config.toml
model = "model that predicts nearness at each pixel"
dataset = "rendered scenes of coloured solids on a plain floor"
train_examples = 195000
image_size = 64
activation = "silu"
weight_standardization = true
channel_attention = "eca"
attention = false
init = "trunc_normal_002"
lr = 0.0075
orthogonalizer = "polar_express"
final_lr_fraction = 0.01
weight_decay = 0.03
Rows from block 14, named by matrix and row number. Each number is 128 + 24 x the weight over the matrix's rms, rounded and kept within 0 to 255. All counts start at 0. Numbers have three digits each.
# short0: shortcut pointwise conv (model.decb.1.0.short.0.weight, 64x128x1x1, standardized in use), inputs 64-127
short0.6:094160074060132151122115100119116119086124130095183175149162157153122123088167112179176105159154076183072093096106126117107138145143117126092134158194174088116144160114124111132107123125162168
short0.7:151107098130181082089174125107125137148161148083137136075128101098131105095140087111102181139092175107120145082114141194119181142144154161123161128146122151149176145130136149090139094118196111
short0.8:126141058132158199133091143104155212104143149164182109152152132153152154169140139155063064130089098160082083147096157114128169150111102175152135102141099157033106049157095134109111116119154153
short0.9:110137114114131159150050116090149138115082110168158073149088191142139121161084116123117071120059135177092125106156146110133128155092090177152152114145140082123149181154095194136153119131132155
short0.10:116081117190099107130127074122099154130114124115103078146125129130138185082171139158119130122138104125139134149146081122128098076086090118146126136130179089133090146144181130145125097204153076
short0.11:161141157114165082108121183142094078160117128138164139144136133186179121115168115089166129060155068125190131142078123098068101147128162095169107109064157176184142162111129137105142097158121080
short0.12:142152136158140139099109123121157135098119100134137084105122149137166141104128145089138130122143143140118103140116157103120128133146130171124102105121133106144137111144153151129125128164151143
short0.13:135127075132142100135139127078184170068121179110133141044114153126166045094148162144169102106058116139076086112148102097119112174135138162194124115145150200109148117151134115190133177106098153
short0.14:097150108119119127113094104086139170154092198094139138106145118113129189139078128140109072104171103111144155136133149095107178136131091138191073089141105093093160176154169106154107132140135103
short0.15:129123115157144141130133127151127145127128128135122105110111095182133131136124114168174124101152143127161121160124137121125150095135141091111125125136126148147138135119140121128123142135159126
short0.16:147132192138139109147119142108142178140103161138081153147125114166141112060147127127130168109120154138110093105093089119090099222094149125058131175169173094168125161095180116168119190144137129
short0.17:106123095167134144163123147148094152161182127126174105128156095151079129146127114156094115109097140156132094141206189119062145201081130154133178134087148167076178095097125123100148136125135146
short0.18:094124204142157176120090095165107124072214108099152151117114105167153141132136118120092106155178133044138108111129142075174132077119138083094148147130078132070109145106166158115070173120131163
short0.19:176142127168113140126119050087093125092143127152128133147089135122102091148112083157174143127155111051127078179124096128178154103107107109139109152116053147112157139172145151075164100119143177
short0.20:200152148131191105143165169148104109118141153132133112136161156175155129103115169111093162137158115139122109125112190043143130143127109155154104125129110128134091106098139108133133106166111127
short0.21:153075111108118165155098135126057056121111132196120164113124107132114129177170079133121084103158130154194118131133108167226135068146113120212139110173174178079164128117136120183085141110133134
short0.22:139140112158147126135131137115133135135129144128157136144132137166139132155151138144133128127131152134131142168141126087124130127131110120102132130162125124120127137127117120136117119107125142
short0.23:138116094114100133121154103144116097090112177168125143062117121122119084085186131091122119100107133151105125123115134105123156108116129187095170155127074064044164126155140135117106094170153147
short0.24:136151123153127117143116145115139125158140162111098118112133151157114143148114124122129111111115115087146110158130144139114170114104069114135129116130134133130117104146161120103122129116102154
short0.25:078157089174115154073141110117114169235175136096129108104145126123154151165150155178104102150148166186108133102134152108137185185037094078083127134160097141133146141185105074137113164165155148
short0.26:159114123145089113147107184140216151143140115139128129120126134200150176122133174047126056075148149126089098129122122163132088162119135118158132163130103082122087168102138149101113139142115131
short0.27:104116123134155110137152137137132163126141109201112166157109123127130108131164145118111143148103133141111112138206165119169105098108101134091116118161112146121093132179133120136123149143151237
short0.28:104195115079163137164126161112143141153173144115109150153118162110130122129111158111099149112157068172107123105060120174138189121125081140116108161113148110111158093117120121107128116164128130
short0.29:092198139179032116153049091078120139150135164131151111183118106135088119107100072120101142130095176160111038154120177195152087160227153092106181092165163132115038169088086157128134155101134177
short0.30:121169099122096143135129151144152129144145193093085157109157163124142111151170150139130129055098163094125174110157089153124089199088088217168188203163124076143178185059148130158064121117104092
short0.31:170143119159133155090146109097123090106130146103149168154102189093098097122146176134138109117113101164141143189178191175124134086079139082131154162101102143135124119172136068115191130163134141
short0.32:105224097158136113115117129088137128184133156107138146063122133135146130138152123120104171142143125126122174134146097147176084109147130087140143134087114153127055176166107153125148162145071158
short0.33:126152095133107088118206104173139133153200087166181127102137150176155152122098123111101152103097061120185139128132155134090125111115135101135138135141026098153177143153092160119163125136103125
short0.34:120149152095145098132097113098125119149107175127111109086127075152125105139136128180127121124143170094207143163121162088130065123113139106085140166096152139148160124115121095118129084098142133
short0.35:147112136095080176134113132069137167174095186086114113202100118132116066122161136112124168039103180082158155182152146159113108128174150176165152040129103163146192104123104127137147127125100150
short0.36:055120090166174165123138104147070191123140127148069159173103122171168140183191109177126148061147102141164101160137135122098079119076135121098129090129150146089162096089107174140056141146093188
short0.37:148155084159107147079090145044115083131135097126177085105162134063182098116115133113149204062131177106125091139086144123078142173175070170077148164151093130109195193095172042132159142154150144
short0.38:110120141157147139140124134143115147144130119109100121118133127147125150139149145171184144113141135155137145125123098145111110113138141118136125120139151151154162110131126114128128130128148123
short0.39:109135066123147146149051130121135100155116130100145149102105080134088086187171085183120079133154120080153116168149117130141137156101168120091063126092133206094113124152141107129127083070148169
short0.40:093166130142163111153117143177172140157169124144134073092130141163116116092119122128079134144153107155154157123134081067075158121137138138113091108111108091153121157159147076097154130119134100
short0.41:087138170101128102127190110083118124137181149128073178163075138071124099171123090101146137127105145111187114151188123161154176168145107115114128131145204141172089156151144112125190136120092107
short0.42:135120159128134145133157137130187165076101090088167205117036088081104087103175116149183125088066132121118165112136136148115138137134159142128087187150060167123049138145135149161142162095141160
short0.43:155118086101150190119141098085131117113138140099122120181143119124107097177130165083128180161153141102196149096114150145064168159127149096127137116150138143077117131135110102080110124100139119
short0.44:096127112108123144135107156104115117139124137158130136118188097133143159096143141123112131130125111102109150134129090129162121117124162136092118137107123142167141123133117153124118093144149084
short0.45:135125137140134106135151147127135138146120140106115110112118137129133153116117160137128154133113146116129138141111143125102094133104129135115120124137118114140129105120130121108136107111136134
short0.46:132119141131213154135118128165114169132081203150091135116078149139088104141126103137165120125104105102135128149114097128117119167145130087108115127142096091107140113145177133110188137174161115